From a checkpoint of a small image classifier.
Model: 1.45M parameters, 24-pixel images, arch resnet_bottleneck, activation relu.
Rows from block 7 of a small image classifier, named by matrix and row number. Rows with one number belong to one channel. Each number is 200 + 40 x the weight over its row's rms, rounded and kept within 0 to 999. All counts start at 0.
After each channel's rows are labels from the 100 images, of 14848, where the channel reaches its highest value: "top examples" is what is common among them; "peak at" is the part of the image that holds the peak. Only what is clearly more common there than usual is listed. The data: rendered solids tumbling over patterned floors. In brackets: how many of the 100.
# convs1: 3x3 conv (model.blocks.7.convs.1.weight, 64x64x3x3, each kernel summed), inputs 0-63
# convs2: expand pointwise conv (model.blocks.7.convs.2.weight, 256x64x1x1, transposed), outputs 0-127

convs1.57,170,186,220,173,151,206,269,224,211,182,200,211,171,281,187,229,195,191,244,220,223,179,188,156,300,203,223,204,203,177,225,203,271,224,209,295,242,194,287,179,206,213,220,274,303,174,266,178,156,207,181,207,219,201,229,223,208,223,206,251,276,268,186,163
convs2.57,239,221,172,238,213,263,161,194,147,252,238,262,243,159,184,205,185,271,223,255,162,217,237,195,170,251,188,202,204,229,272,232,256,203,218,236,249,246,159,213,143,225,206,171,256,177,199,198,250,172,201,169,182,161,143,141,242,176,250,212,248,254,289,218,225,259,234,160,243,179,251,232,158,164,170,194,153,173,186,239,157,177,317,251,134,223,238,187,210,250,191,157,226,149,242,255,239,262,181,265,190,158,238,201,249,187,176,153,228,186,229,167,115,184,230,198,145,212,174,162,248,199,242,178,228,261,173,202
top examples: light from behind the camera (94); blue object (50)
peak at: top right (82)

convs1.54,140,260,165,225,223,112,182,152,165,175,207,178,195,228,217,253,136,182,219,136,200,225,137,238,186,245,141,125,121,169,139,209,224,183,197,216,201,177,168,234,169,117,145,190,190,220,135,204,184,205,150,170,227,199,244,159,172,138,201,189,190,172,274,218
convs2.54,127,183,175,188,212,198,248,188,165,189,195,250,225,159,170,138,195,167,129,218,180,137,242,245,165,239,236,210,241,206,183,234,237,193,144,171,154,200,151,219,341,203,153,244,183,179,189,116,194,251,196,260,201,205,201,224,230,155,238,201,215,191,161,209,155,210,221,210,172,135,197,97,194,172,177,90,147,155,145,161,172,295,175,200,257,240,186,278,164,227,200,172,230,181,235,202,247,231,255,215,202,171,153,178,207,214,255,188,185,155,163,241,296,153,192,267,277,159,197,181,243,177,198,159,233,173,237,158
top examples: light from behind the scene (85)
peak at: bottom right (46); bottom centre (41)

convs1.23,281,193,208,167,185,244,190,219,227,260,180,218,314,237,196,209,276,227,187,263,185,240,201,225,236,223,197,190,231,237,245,230,234,195,219,236,253,178,227,171,183,215,187,220,226,155,214,180,293,239,287,278,171,214,284,202,190,240,197,180,236,264,170,189
convs2.23,203,166,231,120,138,181,203,171,214,214,234,199,253,270,259,206,255,248,185,253,168,203,125,120,182,154,158,170,127,237,235,181,209,225,126,233,132,219,201,174,207,210,234,176,204,215,183,225,128,159,180,145,179,175,184,113,203,139,199,151,212,216,238,165,120,172,230,146,198,128,242,135,190,112,184,219,187,114,159,236,206,141,217,204,146,207,238,164,211,193,171,182,217,164,256,182,173,193,178,202,194,143,264,163,245,134,185,164,213,159,153,168,207,165,251,205,174,112,172,161,221,236,178,212,169,216,141,196
top examples: light from behind the camera (93); blue object (48); teal object (39)
peak at: top right (88)

convs1.39,162,282,226,251,183,201,162,177,148,184,244,232,179,203,233,207,223,182,185,192,244,209,247,107,235,163,227,236,273,223,166,218,227,226,254,209,249,225,265,175,193,238,261,160,206,241,274,211,281,215,166,202,179,114,178,207,232,169,230,265,206,221,131,212
convs2.39,211,197,199,217,196,249,141,170,204,205,245,182,200,201,208,182,305,220,262,210,183,269,213,139,216,184,148,181,214,181,231,209,216,180,183,290,170,204,201,179,159,208,270,232,211,194,158,196,221,180,221,174,189,190,209,161,181,203,131,211,203,254,179,259,185,189,205,210,204,152,139,220,129,145,148,231,231,166,207,222,218,168,213,202,168,120,171,170,201,148,218,224,190,201,154,242,122,209,157,160,131,245,226,224,200,156,213,163,192,187,265,123,231,218,254,186,211,178,146,142,222,223,217,212,141,192,168,112
top examples: light from behind the camera (71); blue object (45)
peak at: top right (52)

convs1.59,198,197,100,175,162,184,123,225,193,250,154,155,248,215,200,245,188,251,225,221,206,199,127,217,212,185,263,178,221,212,145,146,223,161,246,194,270,130,181,187,212,247,154,241,209,199,200,201,161,135,157,189,182,156,142,203,183,162,184,172,184,254,100,239
convs2.59,160,218,143,187,201,218,165,175,206,137,202,254,174,130,221,192,168,185,228,218,247,214,186,163,209,191,186,211,193,176,193,286,193,107,182,215,235,163,171,162,199,179,202,220,188,146,237,226,189,199,164,228,167,260,189,213,204,194,221,226,208,190,188,217,126,197,189,189,259,198,176,175,207,138,126,167,194,180,165,217,162,186,159,164,188,156,193,188,234,247,252,215,191,270,119,232,233,148,200,176,177,184,208,280,190,157,242,171,262,147,194,187,138,194,262,177,130,244,199,195,191,188,199,291,283,217,130,129
top examples: light from behind the scene (57)
peak at: middle right (38)

convs1.28,191,172,213,183,194,196,242,207,192,200,200,168,221,318,216,188,209,178,248,190,149,219,197,202,291,203,201,177,216,206,223,181,276,178,189,317,248,200,277,206,203,190,199,228,314,191,275,195,239,222,188,215,230,188,253,191,175,208,213,215,257,292,198,189
convs2.28,178,191,146,222,204,246,199,178,170,266,250,263,258,198,177,214,184,282,176,244,185,184,187,205,165,260,204,186,198,270,272,219,241,159,194,225,210,264,126,201,191,236,191,193,271,189,198,173,208,149,185,176,120,186,195,142,240,213,248,195,265,240,249,180,209,263,252,192,187,183,257,201,156,199,190,205,172,189,205,264,185,189,292,259,148,226,271,184,186,251,159,117,241,139,244,209,225,270,181,254,182,197,238,175,271,209,147,145,183,212,174,160,161,205,266,181,171,206,201,149,254,175,208,187,171,274,179,167
top examples: light from behind the camera (94); blue object (49); teal object (39)
peak at: top right (85)

convs1.11,153,160,183,119,173,221,254,217,267,223,189,161,162,253,178,301,184,200,241,203,185,193,202,166,254,168,226,202,156,188,191,205,222,214,181,242,241,161,225,217,188,215,143,275,240,153,217,225,109,203,133,192,212,223,213,200,149,201,181,177,277,251,169,111
convs2.11,188,187,190,221,178,233,103,173,140,287,206,247,161,156,110,244,187,220,248,193,201,260,249,142,151,269,154,187,197,209,209,215,139,95,222,245,224,204,180,179,227,181,189,180,245,222,177,264,203,206,210,219,247,139,95,181,207,216,237,196,218,229,221,225,239,241,187,135,235,187,221,178,186,169,180,226,186,244,237,243,145,191,249,234,136,116,269,144,210,211,247,231,195,199,190,175,247,217,124,221,147,219,228,292,178,206,201,133,238,190,221,127,142,143,220,230,192,179,142,156,260,246,183,181,224,233,204,169
top examples: light from behind the camera (93); blue object (51); yellow object (38)
peak at: top right (83)